Weights of a small image classifier: 97500 training examples.
Rows from block 7, named by matrix and row number. Rows with one number belong to one channel. Each number is 128 + 32 x the weight over its row's rms, rounded and kept within 0 to 255. All counts start at 0. Numbers have three digits each. After the name is the row's rms in percent of the matrix's.
# conv1: bottleneck pointwise conv (model.blocks.8.conv1.weight, 96x120x1x1), inputs 60-119
# conv2: growth 3x3 conv (model.blocks.8.conv2.weight, 24x96x3x3, transposed), outputs 6-11, a 3x3 kernel for each
conv1.8 075:128128086128128128128128198128128128148128128128081128128128128128090044128106070128128128128128128128128128128105128128128128187063128128128128128128128128128185128128128128128119
conv1.9 072:142128128128128087130128182064128128128128128128128128182146128128034128128166128128128128128128128128128128128128128128128154128128128128128094000128128128068000128128128128128128
conv1.10 065:128128055128128128255128128039128128128128128128128128128239128128128131128127128128128128128072128128128128128128128128128128060128126128037128128128128128128128128128128128128128
conv1.11 072:075128238128128128128128128128127128128128128128128128128176228128128128128128128128128128200132054125088128128128070029128128144128128128089128128091090128046128128154128128128128
conv1.12 092:128128128128078128128128128128128000128128128128128128128128128128128128128128128128091128128128128000128128128128108128128128128128128128128128128128128128128128128128128128128128
conv1.13 072:128128128128128128142128128128128128128128128128128128128128209128128128128123101128128115145128128153128214128128128128108128128128064112128056128128055184128128128035128150128096
conv1.14 081:128128156128128128128178128128128063128146128085128128128128128128128128128095128128128128128128128085095064128128128128047066128128128128128128118255128128128128128097174128128212
conv1.15 056:128238128128182159080255151128000168128128109128128128152128128128128128229128089160036128128128128128128128128128128152135128144128128162128022128128128128128128125128128128128128
conv1.16 087:128255127128128072154128150128000128173128128128128235178240128128128128094114162148063128145224128128128128128120128128128128128128148128128128128128128128128128119128128135200128
conv1.17 081:128128128128128229128000128128117128255158170128128128183128128128195076128132128128128128128128190128050168128128128128113085128128128128056128128189190128078076128128128128128128
conv1.18 167:070195143084125128095171218128147128128104128115128128128242120032120128128096131128078128144211128212128128128128102128128118128128119135075128069132077085128032128128077128128128
conv1.19 152:000213128128128128168128128128128153128106128138128128128128128128138128158128128143022128255182104171136160113143053111156096128128128128128082128128051060045128128128128128120160
conv1.20 096:128128128128128149128128128128128128170128128139023128128128128128036128219128128128128128128138128128098168128128128128128128128128128128128199128000128128128128128119128128128045
conv1.21 137:128128128128128178170128128109079128093128128110128128128178128030128128075128128128128108128086198128130128047107137128157124183128183128113161084137101084128128063146104140102130
conv1.22 109:130193128101128064128128147128128128128128169255108128128128128128129128128128128121128128138128193255181128128128128046128128128128128128074128128128128213128128128183128128158128
conv1.23 101:128246128135128095128128128128128128128128128166128128128121096128128128072119120128128128128128118128128128128128128128128041128128119128128183133128061128128128248128128188128128
conv1.24 135:128128128128128113128196179172150128128128128128128113128128128154138182128128128128128155128111094071149172071128126137128128128128178087128132098120135048059044043047128000038118
conv1.25 093:128128128182096128128128128128136128185128128128128128128154103128148155128128199128128152215128150172128199078128128128128128128159128128080128128128128128128075128011052128128128
conv1.26 077:128128128031128128054128170128128128128128128128098128128209255128128128128128128128128128067128128128128135128128128074128128128128128128128101128128128128128128128128128128172077
conv1.27 080:128128128128128128128167128128128128187128128128128240166128221128255068120128180128128128128128128128255247091128137128128128128128128128101128103128128128128128128207128128128139
conv1.28 068:128128148128128145128155128128128128207128129128128128128128128128128159128128128128239101128065178155128207128128124128096128128128128082000128128000128128128128128128159105128128
conv1.29 061:128119128128128128128198128128128128128118128128058128128192128128128128128228195113128128128128128128128163128128206128128128166128128128065177128002128138128128128128128128128128
conv1.30 124:128082155128156210214065128136216128128128159128106128128199152128102148128128128090155128128128128128123177128088128131128141128128128128045177128075128128128077128031128108146066
conv1.31 097:128128128128128128128128128159128255128128128128128128128128128128128128128128128128128128128128128128128190128128128128128128128128128128075128128128128128128128128105058128128128
conv1.32 163:128203128130128128128128149128128128048128128067128079128173128110207103128128079176128237128159128128128128128176128128035121166161168128098128121128128128102037128058128069092092
conv1.33 044:128128128123128128128128128128128128066128128128128128225128128128128128128128128000128128128128128128128184128128204141128128128128128128128128079128128117128128124128128128128128
conv1.34 067:128128128128221128128128128128128128128128128128128128128109128128196128128128128222128045128128128128128128128128154128042128128128171128128128000128128128128128128128128128128128
conv1.35 081:127128128027128060128156128128189128128128128031128128135128128133128207158128128128168128128128128128161243128153202128128128128128128128128141128000162163134124081128197128128037
conv1.36 094:128128082128128091059134128128207128128128128076128056051128128128128128128128128128128128128128128128022066128128128152110128146082123128128128128128128241128128217128043128128128
conv1.37 097:128076128128063197128128128128214128128077061098128106128067128128052128128128133056128128132007118128134128194128128121171128023104096128128128101128128128174128128128126128184128
conv1.38 127:128169139108128128185107000128110128084128128128127128128128128231127086128131128130128128141063128107128128128157128128128128128128128175128128078206128103062091128128106128128128
conv1.39 087:150128128128128128185050128086128128128128128128093083081128128128128210128128164128128128128128202128128128092128128128128128128035128128128101128128209191245128117147128128128128
conv1.40 068:128128128128128128128128128105211128128012128128128128128128128128083128128128146128128128128104128128128128149128128128128128255128128089128128128128177128128128128109128132128128
conv1.41 081:128062098152128128128023128128015128042128128128136128128128076209016151128128128128128128128103128128129128128128128128128124128128142128128128128128142000128128128255128128128128
conv1.42 083:128128200128128048070128128128128099102128128128210128128128128128128128128128128128128140128045128171128128118128128128128255128128128255239128128128128128128088128128157128128128
conv1.43 113:128139128128249128128128109128128210121119116128185188128128128113128182128128128128188128128128150104156128057051128128128128128128128128128128226120098128026138128128128237093128
conv1.44 045:111128128129128128128165128128128128128128128128128128128000066128128128128077128128128128128128083125128128000128128128128128106125128128121000128128128128128128128128128128128128
conv1.45 090:128128128128128128129128128105073128128038128128128128120128122128243128128128128128128128140078109128092128128128128128128128248128128128128188128128128128128128128121128128204128
conv1.46 080:128128128128128126128128062128128135183128128128128128128128129128128128122247128128128128128129130149128134123128128128128151098128128092195128128128128128128128217128000099128128
conv1.47 189:128054143128128128068128130128128128128187128098128024045128128128045128101128048128128128048050097085059082078128128128128207129114122210128128175128131128128109128167171136155128
conv1.48 067:128128128128128128128036128128128128128128128128088128128128128127148128128128128203128128128184255128128128128151128128128128128128255139128128128128194128128128128128128128128255
conv1.49 065:128128128128128176128103051128128128128128128125128128128081128128132075128093128224089128128128128169127219128128128120128096128128128138128128128235188128128128128128128128128128
conv1.50 146:128128128061091113128206128128128128128128128164128128128128128125128128128128128084050128138128124128128128128158130128128128128128128128128123128131128114128128128128128128128128
conv1.51 071:128128031128128128128128128128128128128230128157128128128128128041128128128128128128128128128128217128128217128128128128128128128128117128128128128128128128128128086128137128118255
conv1.52 080:128128128128128078128013128128128128128128192128195128128128128128000128128201128128128128132128128126092128128128065176128101128113128045118128119244112128128128128128128128159128
conv1.53 100:128128128111128118128128128128128128116112128139102128125128124128128127170155128128128128128128128199128128128146128128128128128078113128128124130128087149128128128141128115128128
conv1.54 085:128154128128128128146128113128128128128128247128128128082197128128066133128128128128128128079128161215128128128128118128128128128116128128093128108128128128128128128128134128101128
conv1.55 123:128146128128128128128128128128086128128127085128128128128071128128128105128128128128099128129128128128128046128128132094128128133128128128128128128128128128128128128128128128118132
conv1.56 086:105128128128151030128128128134128128128128178128128199128128128128128128128140175128128176136093128128128128129128128128128128255128128128128128128128128105039144165128084128158128
conv1.57 068:128128128128128060128128128107128128151128128238128128223128101128128158128128128128128128128253128128158128128128128149151128121128128145095128121128128128128128128128128128128255
conv1.58 082:128128128128128128128128128085101128128128223091128128113195128128128128128214128128128128128128128128128255128129087090139128093128128128128128128029128128128128128128141128128120
conv1.59 063:056054134128128079128128128128223194128127128128128128128116128128091128128128128154091170128128128200128255128192128026128153128128128078090128065128128128128172136128128128128128
conv2.8 103:128128128128128128128128128128128128128128128128128090191128128128114128128128143128128128211128128104128128128128182128128128128128123147128128128097128128128128
conv2.9 084:128128128150128128128128128128128016128234128113128128218128128128128128128128128145089131128128128128067128232128128128128128128128128128128128128128128125122128
conv2.10 114:128185128128128064128128128128128128128128133128128166128190126128128128128128128141128128128128128124012128047128128128241128128128190128195170128128174128128111
conv2.11 102:128128151209128128177128118128145128137128128128128128128128089171115128128128128131128128061128128128129128030128186128128128128128131101128128128128128128128128
conv2.12 099:128128098128128128128128128027128091129128128183128128136128128215128149128128128128128128128128128128128128128128128128128129128128128205128128128128128128128128
conv2.13 080:128128128152166128076128140048128059128128128128159128128128118128090128128128128055128128128128128128128147128135128128168134196128130128128122128128128128128128
conv2.14 099:101128083128156128090128128128128128128128128128128128128128088128128128124128128167128081128068128150128128167128128128128128168128128128128128128128128128128128
conv2.15 080:128074128128128182141128104128128128128128233128128128128128128128128084128128128128128128128128128128128037128128128092128128113128128128128128128091128179128128
conv2.16 099:128075221173128216153128134128127128128128128128119123128098066128128177128128128128128120092128066116128128128128170128128218128128128127128128128128128128047128
conv2.17 094:128128128182103128128128128128128128128198045128128152128128128128128128128128128128128128128128128128050128128128128105255128128128128128186128128083056128128224
conv2.18 115:128128128075128128231128066128202158128128128099128128111128128119128128128128128128128173124128128128128128124128128151128052101151128128128096128128128143128128
conv2.19 122:128128128128128128146128128128128255178128019128128127128128058128128128128126128128168154075128128128128089128128128128128128128128128128116128128128128163128128
conv2.20 093:128128149128128124128128128128172111044128128128128145128128128128128085128128128128128128128128128128128128131148128128128128120128128128128128128128128128128150
conv2.21 076:128160111149128139128128128108255137116128128128128128243128128150115128128095128140210128128128128096128128128128128128128128128114128128128128145128128128128051
conv2.22 106:128128218048128128128128128128128128128128152081178128153103128128169099217128072128088128161128128128128128157128128128118158128128128188193162128132128152045128
conv2.23 107:128192171128128128128128128128128128128128128128128128128128128128128128128128128128128047128129107187128128128128128128104179135128090128117143128128128128025128
conv2.24 108:128128076128128128120128078128057128128160136173178128148120045128128128128176128128128128128128128093102162086128062128128139128128174128128128128128128128128128
conv2.25 099:128128128198128128128128117128128128128128128128128134175128089128128128128128128128124175128128113128128128071128128128191128128128236156128237128128128128128218
conv2.26 102:128128127145128128128143128128128128128128187128128128128128128058128128128128128198128128128128128128128128128249128128128128128128131128128128128128128128183128
conv2.27 084:128128128128128128128128098128074128128128098128128128173107089150128128128128128128128128150128128123233128128128128128128128128218128115128128128128128128128145
conv2.28 089:128128128128128109161128128102128110128124128128128128128140122128128144128129128128068128103128102128128128103128128128165128189081128128128137128172128128128128
conv2.29 087:128128128213128165071098128107152079057152196190128128128128128128139128089209128128128128128128167064128128099173076128128128098128113128128128128128128128128128
conv2.30 080:128128050128128046128128128128128073064128128128128128070141128128128128128128048128128229164128128128013128128128128128128128054106236128128178128128128128128128
conv2.31 091:128170128128128128173098128128128191128128128128128128146128155173128128218128153085128128128093128149128128199128101128128078128128128093255128128159175128128128
conv2.32 101:128128128116128128166128128104128128128128128128128128128086128128128128128097073169128128128128137145128128128128128128128128128185128128128128089109128129025128
conv2.33 075:128128128128128128128128128128128000167128128128128128128128128128128155128128128128128128128128128021128128128128128128128115128128128128128128128128128128255128
conv2.34 091:128128128128128128128128122067097128128128128128128128128128128128128197128159128255128128128107128128128128130128128023128128128234128180128128128114128128099128
conv2.35 081:128161128128128145128128075128147159128128215128128128128128128128128128128128128128192128128128128128129128074128128128128121128088128128128154128128128128128128
conv2.36 103:161128128057128128172120128128128128120128128128128128128128229128154128128128130128098185128173128211128154128128128128128128128149093128128128128128128060128128
conv2.37 100:196128128128128128165128172128128078128128128128133128127128128128122128128128128128128189128128128128128128128128123191128128128128123128128128128128128128128111
conv2.38 092:128128128160128128000128178128000066128128128128128168128117128128128128128128128080128128128111128128128128128128024128128128128134128128128128163128128128112128
conv2.39 088:114128128128128110128006113128128128063135128128128111109128244128128128128123128128093128128128128143128128159137132128128128128104128128111187128128128128128128
conv2.40 094:128128131128128128129128151128128128248128128128128128128128128128128128128128136128128128128128128019128128128128128128128128197128129128107128132128128128128128
conv2.41 105:128147184128128128128128128128193128128128128128128118128128128128128128202128128128128128128128128128128128128101128239092128128128100128128128128128128128128128
conv2.42 094:128128128207128128128128128128128070128128128144128128128147128128128128128128128128087088107128131128128128128243106111128128128128128114128056106128128128144128
conv2.43 109:128216106128128153128128043103136128128086128128128111128071150128091128122128181128098128121128094128128115128128128141128111128128128128128177128128128128128128
conv2.44 076:128020128128111128135128128064163128128128101128163133128128128086141128104169128128128192128128111128128128104154128128128128000128128128128128128128128128128215
conv2.45 102:128128128128128128128128128128128128189128128128128128128128128128128181066128110128130128128127158178128148128128128128083128128097128128128172128128128128128128
conv2.46 108:128128128064128128097050221069128128128128099128128128128128128128128128128107128100128128107128128188138128128128128128128237128128128128128128128107128225128090
conv2.47 119:128128128155128128128128128241128092128155128128128128128128128128128085128128128128128128128128083128128128040128111128128128128128128128128046138128128159128128
conv2.48 073:128128149128128128128128128128026128128128128128128160128128101144128128128128128154128128128128128128128102136128128128128128128128128128214128128129128128128128
conv2.49 103:128128128128128128017165128128085152197128128128128127127128128092128128128128128128128128128017128128128128128128118168128126213128128128128128128081128128128128
conv2.50 106:123128124128163128128033128121157128128128128128128128128128086128128128139128132128041128128102084128145128128090128128094139108128104140128128043128128070128128
conv2.51 105:128128128128128128128128128110128128128128128171128128221128128128128128128128128128128135128128062060187133128128128128030128128128128128128000128128128128128124
conv2.52 099:142128128128128128128128128066043071128128128132153141212088128128097128128128162128128153127128128170106128128128128128128128221158149128128154128128128128128184
conv2.53 098:128128135128128128196128128128157118128128128128128128128128128128128128128128128048128128128128091127157157080079128121128132128128134128128144128128128068042128
conv2.54 116:128130128128199128123060239227128084105128128129128128128128162128230128128128128128064128128111128128128128157128128128128128176128128128128128161180099128184103
conv2.55 124:117128128128128128128128203128156117234128099128128128128128073128128128128101128128128075096128128128128128128128146128128128163128173128128128128128128128051128
conv2.56 115:142128128128128128076128161128128157151198083128128128128128128128128128128128052128128128101128128142093128104128128128128128128222128128128128128128128128128128
conv2.57 065:128128128128128128128131128035128128135128151128221128218128128128057128128134128057128128128128128128128138128128128128128128185128128128128128142128128128128128
conv2.58 093:128079128164128128128172128128128172128128153128128128128128128128164095051128128128128128128128128128128128128128207128114128128128128128128128128255090128128128
conv2.59 072:128128128128128128128128145026128128128125128128128128128128128128128105128119128128128207147128128000128128128128128128128128128129128128128128138128128128128128